Weights of a small contrastive audio-text model: encoder widths [96, 112, 144].
Rows from block 2 of the text encoder of a small contrastive audio-text model, named by matrix and row number. Rows with one number belong to one neuron. Each number is 128 + 32 x the weight over its row's rms, rounded and kept within 0 to 255. All counts start at 0. Numbers have three digits each.
Before each neuron's rows are labels from the 100 texts, of 14848, where the neuron reaches its highest value: "fires on" is the input token at the peak. Only what is clearly more common there than usual is listed. The data: two synthetic voices taking turns or overlapping, over music, noise or silence. In brackets: how many of the 100, against the usual share in percent.
# fc1: MLP up (text_encoder.blocks.2.mlp.fc1.weight, 1024x256), inputs 0-255
# fc2: MLP down (text_encoder.blocks.2.mlp.fc2.weight, 256x1024, transposed), outputs 0-255

fires on: "-" (100 vs 9.8)
fc1.705:134112164167153167141091158132154089180210097128125098159115145094109133182123115110124135155124088107099149206129116088116105170130159092204083078174162141174124098152185168111092119131094114098114124067134133148104161110131120129170203206111127098091111103096137120156183158111085105161051097145147128207177114114148111119104143124199190132135094134114123136142148133108095109102137169074146134176172072138100087039138149158107091156135151158123204148136129173179093138117118082139121108170110147132141115097103079055137143138145141115086133124105180130174070135160167144103148159096146151171113136123095184098170084106089140150109121129134090114101112124179130161173124141135111103103117078110081151136088140085141147158133151087147091190202161146098103128133121170
fc2.705:109185154080109153110124126100116152142106183152134106129069144157120075122120089109160140112087081142179140078093154157077117111102089136089082154116140142119093175145101086136161157118166176173128109161140184099137116167145219076101149116096111142143154173179085127156109129118131128106132147064149172106150098080145146159109116063059118124104122129134159119066124133133097159170153129154130141094112123069099102202129109099125102096101131115192081125117100126083100076186121178101140100149109133117118157100134059125148089130161142184099168132113070131119218110156117148183167094132144097154171129105170121108082181178145167159157118153087095166148127117118144120095156081211089182134099126184123103095091099113142178083112135148093152169116097099136182070152118101

fires on: "hat" (31 vs 0.4); "cat" (22 vs 0.3); "apple" (20 vs 0.3); "cancel" (10 vs 0.3)
fc1.285:118167146133087104107160130170134173151107146068135120133176096113138084183182157141207095127108153098160112105099132099085175138126180177191158152152086093126157096078195117086157147104082105105152096110130145139138139148055107178154157166142140101084114177143170162135148113154086160136183106112113112075093101157070080112150036126173155091099186126124178142168097126156138144177148148104101187076130137145120151131119168162109111113127178141101116080138205114070157168142077078119102141159148116151156151137127135110119118157172189082144116150117088135067117125075139115126103122176159077122176171139108117102115060186095149146146119142117145126169128106138144164120130145193149115092106111201112143157123168170087122095136128093123138105161125121192111092063137147
fc2.285:090127146136145137157177080088091144169084197111119096064112164175193112137072142126116119073077127172128085176118140124103115193069175135099051134179098108186158173189076107086106128152112109115155112121094126190054081109122115083126136106166146170104115169105125074142128153078160122094119151162120083112151138155115145155087172160125081116074163084121122159163155146079116125122106161114104150128052145173186172101136105132112151131063126102103071139146144134125118204145156128137151105167145117088083095114120133122132132126121096105145138177131104132164094093189112141098145071111158178116136158100092157073109122177104108140134160107106149188117119171134152108121147108169113113179146151165084109184145169186140144119125172132135113101142100170043115095127114145

fires on: "-" (100 vs 9.8)
fc1.248:132149067154142099116109109140116144165158123135128089122129204102124139110106114164088114162114109094079119129113136102100153116104094104202139119145124163155051152063102146143116160112156115184129115068129137145187076127113165114112147134102099119134155120148128105090139115182126085087045168126174200149125110054171139181155101113111139111086120155095122112119112053177137147104149142169183107133114151066106118126161154146178133153137096138140127052178155121143107099113123122174120104168133146114121101057129155129145113122106160109105122209158107053122104154167149139056140083112146186139111158129192152099135135129109142180102184117117113076149125160178090189122113082165106092144131095185077128167156156106183088093184087114113148148184094151115155069135165171
fc2.248:145116138144179146141105147129104100162146119102141175140126129063168101118127112121197170099133101168132168132117114078193158179167138131067126125056158126140160088131146117193080125173152103127083140146114098067097104112152133148158122110129140152150103061106110153112073135157122093147149093137112146124146122126115071044105153127107191122124092096125145153104145198073107098130147089158165118128137146162116145097110146124093155137137125094115206169139128210090145118127107148128147153143171065104109136183156083088116145112142112169208088124105134117147222147136112152166087148177173147127152055158077101123107095091077129098115094144096118086150110111095182049152166169099169136123080130135117140118084109174108139117044136118142106127162121141049132133142065146

fires on: "<end>" (100 vs 12.3)
fc1.457:153155145197141121127098132118177124146092119158040155096113130072135119226167045149081143097119112142102141145106149194070116161116098057120154149123128159142150078083126107140061166153125198080164156114190125100130090104146101145110121088165147137103124110119119139155163161113126130133139088106126174173154141161108132134122141159096206123140099131096154168111132138153154146179124128123109129083151129127123061110121150125170101170150192159145112127093155127135135073107101155110103111150155172132094120143130090160131147140087105125116132105150163099147182126205101125082166102170137143131113054123088194149103135093070125179108161174151120116132136156136118068218131156068111156124083177083156140098186124152157125101107168125108133177126111116147057163199116155
fc2.457:139088205133124158081103095130145110117158162179132069140137116181116115117079155185211079128129155161090051112140110100118138166164137175080193167182095074148122120152119183113099120147121162147163104092108130138107142126102154110101143162113155112083146119104165135112113041163137090151157162111135142149124154151177167149080154131141083169084160125136116123091111156140099077133167089094143086171136170079134139139109081100140162109151112113125126084198158099129163179120191109166087178099127136074130131149121154072157127105214165118117179142094088189137099139083188126152135171170114178119138157129085083130100130139168119067178077096100102082122095050128097162079129128139146119120163083149129155140136103111120171098155120101167110106115151111085129108093096141

fires on: "sailor" (46 vs 0.3); "station" (32 vs 0.3)
fc1.498:139131089135133121139126161129144117115121134131136146113121100125153147128148119121134112152115136088109138120130130149129164126139113131150146081169136129123136130110146133145139120122136135144101104114088127102139159135111122094137155125110133122096127164120105128147140139139135169174146157141109114124131139115122106093124132125139134128115145136108107124095126107140115105161104140109148132114113108134107124129115102136167114110103138112152125136111155103132115105124175117113125124101138139107130130124111134121111164145138094132137131125159115137118111100137114154128145129126105129128116139156134112095127150089068120130157125126113165122150123116104135142000105098102165134124112142131144138129121138108131123105141129129123156153120139088104128127115173136
fc2.498:140101125105111203120115135091093141115087200101157132171100194174150144169172142141098128148109151134167125113170113086117100089089200128181082125111122082100158121118140080193130106115170105130136179141126150141120104144162128144085132065132186119099131157178153113131142099148108176133145067081154101191081096158092057135123130130170118134140155136123080118131178162133095159077165121052095148106133119120077091100145162081121207134152114103137143105081159114103055111122113155138188130139150152154116167136204081151148096107132136131100121122105092095161098170072061157125131066117094135113072127062111166097132114171182131079126131148117039122112149126187145119182163138179108167101087127080157092110152122127165106146099122148161138147133120149098151140112138181

fires on: "jumped" (32 vs 0.3); "not" (13 vs 0.3)
fc1.484:157145166140176093116184123124101093157048165148127104113099166110116112122155073151109152055103129075156153068163144167128147067114139124135195167099103098115099101125148127096115080118111111206131104154150127149141119118123130144097157148156052153129113138126076133104110163130150087129142152140138151127165125087150094113055089132105094093103116100148161129084134116159116123120145148103140173105103095120043157123150137139187167058117095165121183113106048102136148128106094210102117108153093100099047071080150159125176165094126137139159119000135081173108172169128123081169124134131131139139161105140185118168185190134129149150106187108105132138111119108120063127097112121118134125102145127171108144127111132170164145134125145083123164077105145131124094094077111099
fc2.484:114167081111122189143101127142133176152150085120148122143150097150129103124123151160137104184129137161132071155054112095134080161126113102136063125145170161165124152126129125153123125127130125121118135093111149116092101200183151101157063102107161101104081120080130106183101072143172089116144093121089054109087139151144168069153151122151131114107114157106129161160099112049101146125069117094102098128146161152190161169168116115123104150136116077135082111216145089135123178132140077088178107112149166130171128145079106086086095168104167077104200189079147146171104128122118160121077101175190133084109105127079128127136075125129154108125062129129153124108156087136177123211146069162105139167130143113112122148217155089097155129126124188119083147150129119131176134156162138

fires on: "cleaned" (39 vs 0.3); "three" (24 vs 0.3); "tree" (24 vs 0.3); "green" (12 vs 0.3)
fc1.740:058136095102183152093108135100136102179028144147129106186092154072136173123122138176076122150181111097102165171132094115153074113127100139090145140155072081134104095137142124147170169125105167172173130113105116111160158096076114102148140158143104190130120159140124141137153189143070160126095054124114166110145126072150173093142097200088122065150138152105135145103089149125109113106145110124139128151096164094187132123191095120203128131158060185174127097133081115142079126125137171106072141177136181091168130154192093092145103141140108108191123171168101146102156088120109117123131132135101092159156135173108179106149095151130159128123155164124168153099182107133100179101131146129099201116062090149110133077173101164147126107145076136060118146116147107121126160123122140
fc2.740:136160156132094136112127120120150073142148146109179115132095153131216185126104207162113095120157180142147091126150105136129095073191123134115110112158088120150133161160106069117083163165149057110131093121097129197110126166142148084116172153107070099189116148133053101128131059107144117140118110095123151144118083125103152118117125161168182090170068150152120146142113200096173128144086117219127128139083140100160102143171150173120151115109119140176068135074116163115100079070114146090074051101127109116112107125102119106148106191106110117130152163120132126118095063112255137096088130092144108112152113149147171118107115126102135129134073115107114079155113108153153098117141118127102081143153114089123119211076108101134147136134125129126106106094093185108111146076099156

fires on: "push" (43 vs 0.3); "sold" (15 vs 0.3); "took" (15 vs 0.3); "open" (11 vs 0.3)
fc1.67:155134091066103104127104153157122119085088131171164066191163185086093120156120144188086147098147128153149100119075105215183106127139132118090119076101155174120116117101129079155138130092126155095162151130151145170134059129173045147186112103110128179156128126140124117111119114175094131123144120091157113143083050162167138077154099144095114142109104190114086121156141080135124116127101172127075100085154134129134114103135174179137133144092186096157132134102113146129152108054107093123112119135166151255080103138102098141103126165119186118171120158147113096095136113152198130189119140092157158152162127101122104088101122144112123125176094143143104119109127070114133085096145110158106107176116134147146131093155148115211187167138151125116105146122124195199113148137176126
fc2.67:091118152153154091111156081147095106154161108111098162106090094136151070134124108069140103142108114125089176162151147093084147133073068133095114165153105069130115095143143147085151145191118153120137185126128136061161153109143187116089142102138109090134147159102178197155131185140152134150081159155115125111154124115107148118089125148130142151174192127126153116109150107110165163155139114130196159072091102147156135130087129078128125112194096162139166155119121114125105135194216121151098123145111103096116146141216171079119163096089071110144103079163156118112123100111079129102145137160132090082093119157110168149125177206107114143070086119160153175100122204162081136145117121096130171121150052124145107153124130186072126120087077121122140190172193097106155097109128182

fires on: "sailor" (55 vs 0.3); "sister" (13 vs 0.3)
fc1.463:133136106116147127175118111111090104168122111088140099176162128123163117122126082158143091097159169158055066150154070128190125134109166157139128105147143154083109064148176138112077105111097108144133137084142103134164168108134170116058213112096166142107201132151089061179141164156081141129092137145095116114076159202092112121155128122116174138069112172181173173109073122162124171149147105072110126064157080135106145137123116107124159119072116117156175113112110102079105119133136116176144140172104123161148102181138110135150155146127043105146112074093102169150145175108104160146091100114090100110121157156215122142144158098094073114141120113118135165074166134116087119066092122139138066109134148126083093138062116143153103097121157126132142144129163156126152130222153108
fc2.463:131104155139121144111140162089111165101130091158110131112103100135102134169145156151081174139164089077196165130091144125124154140164113168077131149129114083134120215088107102142105175183118153101094123146074227094086103159069136105162110152099132101132071129152154105074099143086152138122158085113124124169128076020088184129151153108172109115110177107092109115111187088132132045137135138176122158121137128104086064178114182109089162157110153103119111125177140069168143083141102163095086141078167180100110075104132100187158108165128174128154109168119135114085109068164161168110124125160111174124200133095083158046144120147112153085177137147131098141159135149134097101170147169114113139130119096143140099108143155083108131147104143126093120121140141126149149072135096111

fires on: "<end>" (100 vs 12.3)
fc1.371:141145128179204138134161107193147084231147177137076170111100137088114118134150084146096114140106158122083154143106080159116083167056143069079118152146115167077114114137153059156066106145146092141102117089115084168172103138138131128104141146139155107062110118190080102146106110152113108095134072144123108134100134124098133092134093155173138124114106093120213137143117122073135107113104108095128133100194148121150154124138134197176116129126183129158137087207141106126140184182144094126119077068114082156147095168189159192112130156118162133124152141161133148176105127171140156122144127168169101115147193100133131125113113152107122139144110114124144106169094146171109093102078112099101170100187144151125160148078158141113120087196115079071102099145116092084155174176123099
fc2.371:088080168112049112070072129118086110104127083136180100149138096178154160147113170123151156109168132160147122128146127112178175108181154124166143132154173104144167163133116176110148157118129146134126173231149161110118129134135134100153092114095135143169165142078164177096150131115133141162102211117129112066133069144114134137145155126097141183118107134132092136143111138175184145157108131190129139132017131151135068094127083127084154151118115106108059155110123139157120151110101112112116139201126161103095176072094116073118173140116120136081171120056138137135118115102123123087036164098069125152139014137132152099122155081173133132114131141131153152155145132125141120147159172139127084184113134130174099099157090105125116127078136124171124111143110174187115086070119131

fires on: "-" (100 vs 9.8)
fc1.543:141127149111167152092149099174162082148094124134115132107102109055131137134171109168136137110198147151158126178115147073197143089153151117105152136165162138154095157066150150069046162156169135116139149100125129090190087105129168151074128147116154120110114097093121088190146083155190121134134153151162136128175086120077047134188108125041113090053095133169064109106116120179075104178148076084148104119120113080062066149106137119088130114105146093112133145133169101123162131123148140123103158132121156176151157142100103111092087106120119095121123133098113200120091148167174134193112097104152146103121145142106094124160164155116157181121178171145102080136079111157145105131112127195117116148122160114073130130128138151109116157146103059134088163136197130160085125180119162
fc2.543:131106130152094130145109132129129173156144203140145115121072168138099084137111200080135142162142067079096140087155135157097114154121082088145185136078033135113102153137130107211132111085149137169151185107147142169054163130087147112123109139093142134153108133174149160108071147099122134201117102144135135086069142108151174118132078114135110103160104162126141101107124133091143151128172201161123100133193142201138120132168149123174078106146147137108134038142129157126075131113124171145136088115145143118099137088135058149149147134089156155140143109149124118103196100092119153130129130144184143150070171090131170174128121181159174093118113066100121173131103158124146082137084097112138138093109056139151104163080126053175138129125155150090157080172113110090180112079132123

fires on: "-" (100 vs 9.8)
fc1.420:099133111100194166130095130136104140163129171149132107053161110113110154127096071124197140092148130091158084132094136174125106115093167161131156143062130110141117159180170160120090149141128145125097144130130079101132141118148136116125160171085134080099152085131083131152130114174115182131124148123162100141083124073108161145150181157079147133147119123090100161095111121132183133104130079117182171098157074166110122132097134100084119091079094131143103118138144099180088142128123092151136158128151101117184184110101111132125112175122112133139097134154182212144162117123186143137153111105166128124116101078122091186112131108125106095135150179147102203198173141128054104069174085120172080143100125215096115194131123067181078119076131126171102143112107164063128092221130126
fc2.420:181081151127095180111144088144093148111144098150096135172132204117134100121168129177073082137076097090117202124153128114151132107142124097107106096163155130095134104036071128154125117124118120196172093125140157159126126102116119110186089099155067144172112201163096147158160169069147092154114084138095170088150089140115109084115093106133119101169111140171158138148144099078126113140129187126133065140108142115117121138150115126134127167174144099131153173114151112088166141145110159091088097163100091109096106147142154141151111078156181110159112111140097060139070132124109119080134129195142148142134170121175144090142163087116180149134131112137138116091079106104158135166116203149101193103181099123157112077133157122160155121117092157097117141181137078220102130018128128

fires on: "<end>" (82 vs 12.3); "lower" (15 vs 0.3)
fc1.750:098087121139179107122114101051144152138116079133138173166128218150123147170191100122208086167143122159175123112101174192100169141116086223066168121131089132080126074123160091126132089079092080147163094148138135154139197096113151148105106153124074089116097072110092132129165115144145162185146157168090102157134170128139113160137095135100179099130109153130142152130148134164130131131131181119098148081154086108116079097165126095167084099134094080181155113122142100066078162134110171147137152112158180149102117096092107150107163116103152127109134096147159149051125148132097138126093105100179111172157108165131128115196108149125135089149104137166138094075119130076085148077165102133120120049069178171073160139135148084147109150160131141122140159132110114095120103143167160
fc2.750:080131092129103130122128092099119081207159205101037115140107070121118107125089102068128205069126081125114149105112133066135096127119172110134149156145162157130070123155122146131164112179140090136102108118143128091131087185118178143177106096158182163152162103094207142150101171124151085070127117096087130017128116107063122092130178108077102104107125116133092169160111129102137101159124077158158094177162103145134155159100153134129142169120144164077135149163138097184151114146158122132177131128102153124122115144126144098157109152169101117152091174132108137180117075111150125068170092132080145090087146092160126163134117141106104153106136121135123147101105119150197080166101126156146167129177124102186096095117107178143197119099145105141127113160124065130165201131102161

fires on: "point" (34 vs 0.3); "path" (19 vs 0.3); "cold" (10 vs 0.3)
fc1.701:105167182211129089119154081131123159174168086155139121066106133105121114145159108130070047128106134148187159109095093121142139127086066138147167173191109139135156141059141086126109133183137099110132080127177145152116132140104158095195156109133158136112107117172098097149186145124117083112131186195169082169075152130150158166108061151108129116112119145124115126158163177131099114145144108081138156088083133144120211152133171146132180094191164094147146116135042096125125109115134134116103200129137148169158154118127147156164090114152193092122094090128137161161125101115089086110069101075166131110183117197159188115124080159097121113099175163107110083058132115132132119117137100151124089150136143146073125142152130104180092135145124136118102135149146141205141157138107096
fc2.701:136108110053104159172088101138140058110111196093113108137159118167109115080120135152177158115152158074089078089149132156058110156190125124083117115105098142145102155173113100102129085111124141150151135156094095104177126161116099194097106135126177095136151131073131126134107089147113130152106141128102094126153176162099065139126172077133115127108115141124136137152124041108110148115092112193116128190170097129225067071128151120134084200094108064140094160158204117194069138164108095144159081068139135100147158174148139106112119150071111167115139190168166121133143192153129172152155134161116168111093126123110089132151155078143167167160141088114141171178064140140161123132118170097130154149098152073135142136136078150150126095151154126141141147136146107083085114102137131

fires on: "sailor" (47 vs 0.3); "was" (40 vs 0.3); "weather" (7 vs 0.3)
fc1.205:137125124149132126115171114149117160160200166137136128164100182151134156186142135112101124067185145058132084154107121104141075095073144128161120136125089163118129130092133068126149134162175152153126042095109096119115137078163079049092104172128132087111156172181089092115129091130161154074110115143132148188145095139139173177098164134077129113079090055127133155096102037066171094134182165093102171074151114093124208192069132100155077094174115119175109125127151127115138111109112079094141143121116149149143149181093104179083165166103111146092117081131159115073116087145145161123151115110100140150116122106103129110094073171109082147136116129160136107098103183160106118119082123145145131135132095117111117146104121040104167133130124180109087130172102117163158144147135124
fc2.205:101151129106117120123091108113110102143130125135121144117080077144106127081136124138165173156103094153130140165106170143192133054124115135128067092179149126120109115145117146124109163189099090151107172131093174108161126180089149114115150118108134120121141091175171130103156176131044074126177173132085191107068141086093132101126140128232188082142176167145092118121138145148097101102152126131076133207089074164150072119108124172124152115051077160122149130176079117123119177099157096167145102122155170117105104143170112161111121098200179108118137160139058080162098149120129117106088150136160092095155139126154135122219128074116139033141134178109135145125157138084150110117145161077161125138176199117122133126140087151097114127149148132195130136096146101107165120101116143

fires on: "point" (24 vs 0.3)
fc1.643:137122133122130228108107130138072127131205097101090140145131108187162092128178068136134116130077116204135184113116143097117200126125101156173061095182122136162080123153130167150136130129112116121155127138150142116129068166236094045174151180140137085132127110164127102116169153134117131157151150145085111117139138083124123133102102110128110140111181147115136159133139156131126121131118125183132138076085114120157086128198146125103126124155121160173156150128081120161086160078140161107123176113124125073141059126143130092162164100097097116114084110132110098133039093153118094130080126101154186145123075112074169131109140149100122128098121125101091080151115150143146153080091119102139068149106112133083123148124155130171111053171123059134139184180094190113130067130105192
fc2.643:111088088152086069131067098096147077110063168073119107126151133095126191092166106134149080140127143119143115074109147154172112163161091143125098171100116160105155130059139111089093168143136169084133133170157152133144127084068088173114126055157160173061163118185079164108139089100136126137084178154156125153114121154138142167077076133119101155151145179114125131091165103171094199139181179095081148106131136126160130128096130172128185103088140135131098091180117098142072091195156128092143184104091132143164205107112176121084133115124158164105131117112117167137116181182088108159126122157114066124103186154143115128161171139058110141172136144109122234109136106172124143130150135095143111179111158134127125137150124094096135082149115128114151174085126104101109101107135108

fires on: "push" (8 vs 0.3)
fc1.294:124145111195095106103107151115112112136108120129129179141106125171091076053110092139148141160127145102113115101108130141079154101129096146175098167104125113115152120116116157053128130146205117096156215125079082093146108201133149139196163101178073083099104137166107120105109145131112116107130125117131133137088152104124151088159123021101164097080156143106130161126122068091179111114097177170132137122179072112184102129133089146118079147092171131143105097152142077155095085096128154109173116091135110093155137116074191118111140162114088072103112109099136152097130117187107170094149129144139106100111145079072105150095158118108157145145100155163124119145132153179149116066158165100103139106148112163118125205180131146072016160131128167133139131137172122123079130085197141
fc2.294:167161169122132180153127136148114143128135123112122073147113135107162178182142159102151113114127107085141128093146136114194077160070171143063171114124103156141114132148135129182126146131073081090106070163196211115110161116129108130122140127074113139157152131116135150132169089124084125132113166133118148104170096156106111124174172182171079143173094136097146064157125160104085148109112111105150083159066145122140148067127118129119157094145074115177172157101125176155161135145118103168057162159109146111105127065150110179085138081147164165124080128128151143168121127111086107090150070110139178194177108099147109124098122101110113103139166121141132139098135050084075094126129120135162102187157105114099123062058107101184217105128124072129062108088089113104134105183119133

fires on: "-" (100 vs 9.8)
fc1.308:111144087148118148132152074104174127147091151093157090117142194090085161106101119147136107142167111192138170176145109100150152137060120109136095119112152079159126139096151167137167161171140140162137145114155085087159189139101109112111138095132100098120095060189108040104109114118124215130162119158181115167165122112110080146112099142052172118187121130100189112106116117125099174128146112084109114082085134148086134156139139165110123082105106122112147160151087124069085077100106108196157171129099098172112086130115151066146085222082160148105106132071132192134130121191155154137107116112139086146165134093097161143171065127117175086136126188119103084140110120114111085190129113154124124145175152129138144136117071126137130136132121111111144165083164116109142087223127122
fc2.308:136142099155156097163087138139118150173147066156101157145095127155125060165117122108101195140149186113093138081118098088178111148176104104183101132102124138131146139138114155133076103043110114154189140147132168123138096147111139122122133172079161125149176123112081171171156113132091062156129065088167114150080156079122190096146105090178099112089116114115115181094158141118156069143176132085154115166178124118128129129105219104128151156185161117168115151078172117101189132173087171109104151116095124125144178146112130121135147034165143162148042146138154094139197083103154130161149100158173165110111167163158116146103101131117111104110116073079133127111149130111167078088102165125132146057116110155103111103110163163145098078088133127100087115137085096188122123109139117

fires on: "stop" (64 vs 0.3); "start" (22 vs 0.3); "above" (7 vs 0.3)
fc1.615:155149061140151158167177137172119162199108128196109104144144154113163152079109142143130129101134183171132120142127164064111118189158114099156129160072158147108153120075129139107109129153082070185143153080151107151147149097124141111116110133161131124118088113188108123104097159114131111148105122108098112096089105104110097091121128088117100119102165179170156109094140084119171134145120154105158149134108139142164155154137150122172160118174063056156128101080086121122174132155159127123156168095068111148190077152153054145166057136164162120099166130159168094097140135105155105130086105143184094182153105099203138144169148149133111135103118101092098135111084100176092182167157085131127226134105103095042173146135161111194137113146098157139183181159113162148185132155143125
fc2.615:134118186162117114121093125113183122093158125100113101192093087115119155132097073120124135123130115085056100109081158174090155133118148171121104109135171149086118151194113113104128087113164161079100127151177179133121158102127138159107127140080114159126144114139097255156101071116118182131134121146121130114122109168200162135089119099148123159130136129097092147138181133078106164044164103101104132063126152144113125067148092146151140103087172172105128119184095187139044098157111137164112106171108130124144065137134088105099136077137056160149109115131091132148173101197162134104210126115115126139201120108128141104103119103116127068120158125171124108156150110126152129116156144191107120137119158148191044088162126131097132134141179126149104154157141127148131124148126112

fires on: "stop" (53 vs 0.3); "saw" (40 vs 0.3)
fc1.429:135112080148121166108160191145102170161143081159113129175184135166157144135170084131171127124164140141140138143143140122095155127124108150105124159105124111116136124091168136106080175153191164114120201156123159150148118142168152139103205143096059132113121125115182103129162115125133151121115101149112090110075088048125160126106151198192147091141156110146165152118206135138122178151110187104071096063229078096175122162124144170176089132184133104152154115126191098094110094136118156153089171178086149130142113125111114157159078148071113136158143145067106116121107114178149155090077119152125158106176115142124149130130104160106107126096088145089161119108083157111054095138081072153202103138174150106084106091112114074137089116135141153089148169142109131157142146125172078
fc2.429:152151195120156129118143137097136140112121150131152148142166182051085146139175141086144109169158151066171089104118085163142126076154122130164126072096153092163077139149088143114119126145064148100118111086176180097151121090098192141188142114145152120168157171096161158078023126163124160111098102108127182117132147137108097118159187124083154120169159135116120072170089139162164120168083123139109155161119107151131151147061118122168089164179117162130173119085173060175173144094158136094110111116051105134097164134159071053169143077164136118076087069141146153179142106142100128126125131107150093118145127150142131146113174141085137136174107158158093164143126135113148141059155136065168135110162110122148127100135108161121187060150099122119096110148099126170174146154110159

fires on: "station" (58 vs 0.3); "sailor" (25 vs 0.3); "table" (8 vs 0.3); "stayed" (8 vs 0.3)
fc1.30:102144113167072154106156144176125152104094111143125144128135114067098180140095130212136123119101159079174138145158136178155155120131118103087088163146129164136150074119169126106088092131145139080107119108078143143144090213166144118135167099081126159148145079180087100166112108137151183124106125140161163153097112140071153089117126134146103176179181092180100147161139134153092101151129122060109130094185095075128088132145089063125070119085149120035077127091167094148096092108047131121069082114121107147139121171110118095176095089136137183135143089119101125145096036181129150137096068137072140173119126105141112117171118129075159117122189090156106185104152145110102136079087129125178121128131104129109083141148159145151120140104131164096094163120140163116155104148110190
fc2.30:106082140176147139112084164176090140155121138135132127140146127160145132125172131136122087116175112147087101121080086131137084156087184140156149118097099133115115135121132099130087129136105100108122187144099166107096138091100129117050072170160104124159098187131193124101134128175148094096107102105158148074162147107129122098107104046163154042094188113100100112069147158123157142069151177178126130155111113168152148155152110183149158127131122079171120135157088074123145141153135144136153160108108158145125074065102166174113033168136112105153096142133173105139117188111211119139106194153117100126094166100174110149081177152161093125083085129117128124167099120180154141164208154090118046156144110165138125138136128154135139147153115144172202144133110128085074166093107091

fires on: "path" (80 vs 0.3)
fc1.567:140183094122174132132107139077149182179150161117122084097092145127118136101086121119125161130166114149163129103075145126146187176134125136175139111104120135146130120090133148111097122158095134122171147083135123168104102113111141110094101142159125116076073060093168169178182152120124160122144113213105124148114112106117161172158109130154155177149220150121101168120086183119146098139163134153100123123111147100170150133112151145156047088154037141069128160148136151160126116110159121136116088188156139150128097128134111059137130076158088116136107134136100114148126107103138073101131100149125111185076116080118134063156168163047111130085111212159110108090108124116124096155141112202123137116114126191129139170110166229211153125070104090095141117145144102125162137115054147
fc2.567:135119168112119074163156134143099149131077143129096204159143135119188087180134198169179074121099120094111123104100146185098046131102128123085128099111074140117099119158077151148102126026136117112082142153149176097189122168124136162154124149130126169110174137170120100137145187073117092154094111147106156053153159111119164143116122134130129081111069092144141088141167078191126193098108122099190087145172100133118167120148153078128148115083110125177121081140121149062109080110136121099123169051057137126100137166138148187083067121149155133168106145158117186130124155202159194115137115134127148147165149127105143151108135113137123132144109102150135109104139190138138141165129137107139103088152135130120114151151119062106105099187134178130116193131130099117104163107192135

fires on: "six" (7 vs 0.3)
fc1.82:153123157147130087088132124098117172110142061124147114149131119114137133176123073194102109115119120121124144189196191181141108083079141119144076196150090134132136150122152123084102169112172079146135108152141162090074083167140112143156221131097089185142149095141078094122145108103135100135085141179137159087154175137169144117136119095111154137144165062122124149071146072143125154106162124166165111129123063142125147095069084168188129126118114188159130126142111195106098105120116156126070122173121110102076163137163130095150074142152113070109158158092105205112113132110243134115133121140055155161144157112131113119114179111164173158123110135141108164102151131136088161116141148126148103107108082084147103163142120179178084103089107138113085165116173139134171062156118137
fc2.82:103135096085121182176139099162119090140100178157078154112073170166182102090135130111133134125171126110163089076086161106117144167143126125088193089114178136094133149140083109149117103128092194159144185161115121164156127085128143144071107171098127141144189134118152141138130164144068113140179121098096084141125170130133057149106128178164114121180084104137163107148135137115114118184134153061085158122146136161138165113162111081027127135134082122117107124133142145111143133118143091094147153043124128163156097159128040163142146162058190140146108108109127090148117103104080077135108093158174081162065145173085176141126088120112075089173138145166079076183145110139138149101110165129139155152147144116104185124137131094085144162118106100116175112109095158060091157116172122

fires on: "path" (10 vs 0.3)
fc1.622:154141081149180091106123177133108121093124112128106023068093086129170088135123177110131087120127177139157117114120149172118150193133147120160168172132110041149146121093148151133061173156145155178121117151087091183141129131107152168093133118141132115143087149060139160122108142083127159128095115150165141165120097114123123133165101178163166131137129155104171165176202124160117152238108161149137141069129079142160113131112149148097143144117150159097113109131092155100161075153098109187114129127171180169147103121149134121116152223166154154099124125117113151137109128166135136144116118147144104132115125136121063134138112174126123182114132144173128153199101144131132092089177051100165174121157116180095200209121104165144105149119172158034104136105124150135139168150127140
fc2.622:146131135123161167150129091123136168174156118084153209171156188118136126140143089121192146132148106158096102112179129155144148135139129163098095027073136201090125137090099041109180123135115105134138112104203180104186112124135117096156181149137136143118158115178098065117158155072115089153105128158121161083176154119071153167156133047111091110129103124147094101149075110124143153000129145134162169095156190098170140107089161105139136177127129076133169099148167132087079160121149182098159146148112121106126120119111133153136145080128120152140117142165145113141110065130122179106142134062102140100147173144158153111103144129133097112152120080113169141100096124140082146145117198098092107132115160107146068126118107132149076086179104124167132160127077110099146133118146127

fires on: "works" (21 vs 0.3); "bird" (15 vs 0.3); "school" (11 vs 0.3)
fc1.188:187124118131133163112102114118144131161122121130175100159123128156184058143117153103191120111184134095093107139108091117115146086102113102113117131132140074068119123167131137172127146099111155113145088154160084160144148137155088162133136110102113106108068095121122100150153105174124154114125163137189102147077154124189156096070124166085160148125115108098143119102085123148156162180053129115133111062135080080102130151166131196141215112167129151166156075098183195129176128100184165105116095132125102110121088122107071129140129184114149123152107144070129153086117084129094138074106120092139127091091089154098133090098128111074095181167167113116079124153089072141105096109133144095135181130136166161116060164174093070172096096160147174087136190119126144079076136070157191
fc2.188:160105136158049090091144122128069116097120104132113086123187127056073178161157043139156150155127188177112168080048152117115148181099163135122137078127146153155097152114116156119105091155172100118157132031082124099115078123096156111171125109147122156086143164110108163055176130135059113114163128132079133205196130151112116134176123136208132090124188172154157132134141111160067122117192126089056156146179111137139176125109111095142071112135159119137130113135102092169108088124067116142104144111119135135175104130169136105114148124116150078134120150138125133127150106151147154136128167157093142153115096102139111151088157136139168060130080155101170107103148132128091092116090153142169146092170084121158158125144137139097147186110138129162111098170099163166160128136065076